Weights of a small image inpainting model: activation silu.
Rows from block 7 of a small image inpainting model, named by matrix and row number. Rows with one number belong to one channel. Each number is 500 + 40 x the weight over its row's rms, rounded and kept within 0 to 999. All counts start at 0. Numbers have three digits each.
After each channel's rows are labels from the 100 images, of 14848, where the channel reaches its highest value: "lies over" is the class under the peak; "responds to" is what is common among them. Only what is clearly more common there than usual is listed. The data: rendered made-up planets. In brackets: how many of the 100.
# convs0: first 3x3 conv (model.mid.1.convs.0.weight, 256x256x3x3, each kernel summed), inputs 128-191
# convs1: second 3x3 conv (model.mid.1.convs.1.weight, 256x256x3x3, transposed, each kernel summed), outputs 128-191

convs0.70:512550579472529505468574527519507513483514495481535539499485477481509514516465496564502559510529450476505509473492531446518482469591583528453482537506486456458519534476542507529524453501453498
convs1.70:499529495514505468526489457438473495521406504480499527504410517509545493532542434444483528523501499528519478540496488438448439465491516471519539443482465542476488514514491513405457507473477531
lies over: planet (79)
responds to: glowing rim (88)

convs0.84:595487446472544487545484484497512501470419498526538504497445509506476511520479517438447535590444430462549551472506514482456480484447500494507459536459484545528479478475463508479486505444457570
convs1.84:484501523510521501426541502556469487536550508497442466509577492457495537517489459516548501533569571526434467550510480461497471508553480532492564480493562517514470532459553499526526525616488451
lies over: planet (42)
responds to: rings (79)

convs0.190:644540473478542485523570474498513559664505467567398507474549522519490495561484582484546474503465508505507503496481543514505470511547463502515549487512553450517533517478491490483516493514482475
convs1.190:490512515505481524488432539517447518460380430486472490490466458551545522514504496520501530476548537503481476481570442451377482527535565533557476523471560459546548486543523482516430562485512531
lies over: planet (100)
responds to: ocean world (71)

convs0.200:535492481524449551488453519521479559495538514490521543455523562425529494459543472496511496453543464501494634537442501502508488452509433519524529543531449489526490464518550528508540570546479489
convs1.200:530517478531530490448515542501522450509542469490489521447522485505479483533513501494494524493528491484470484502501477422489540520476538499457461481574500579455482495515461500433470485506457495
lies over: ring (27)
responds to: rings (75)

convs0.195:389474510524477589500447525431479470488439509536495481499483546536550518408481416539474516606490542505539490527462490495441523522535522515541445512467537485484522570473510519531494478538517526
convs1.195:512534469558511502478476470532503530498448523496413466489513481497470446429528545524454454434534499475503533514455487539550470492450566474503480458492525457521461474474512549499514452456450473
lies over: planet (74)
responds to: glowing rim (87); half lit (50)

convs0.173:541462512485492542499485526514524524522533467566525493481607448449516495501504505547485498413470466530532435474510465512534518484477462473410487479502530493413501456518533449478496530544498519
convs1.173:392499468452524386473430482502535550478482466517552494550409504511447491533473410452505463538502527452497546525447544514444527525481481488488475486543460476537552545481532515523475464509510433
lies over: planet (100)
responds to: ocean world (59)

convs0.215:529515506446478528478566537470523528522503579593479446537543559505508483525533513503508514568496463435461542502608508522493582551527478579531530496550500533469509475486526582519365511420459474
convs1.215:516500555566491554394480524507522471466498514483529477499540514498472485524507470450560512467534585506506434543462491491475468478481580518430488547548557487503525485453482506487474525498526591
lies over: planet (38)
responds to: lava world (58); polar caps (55)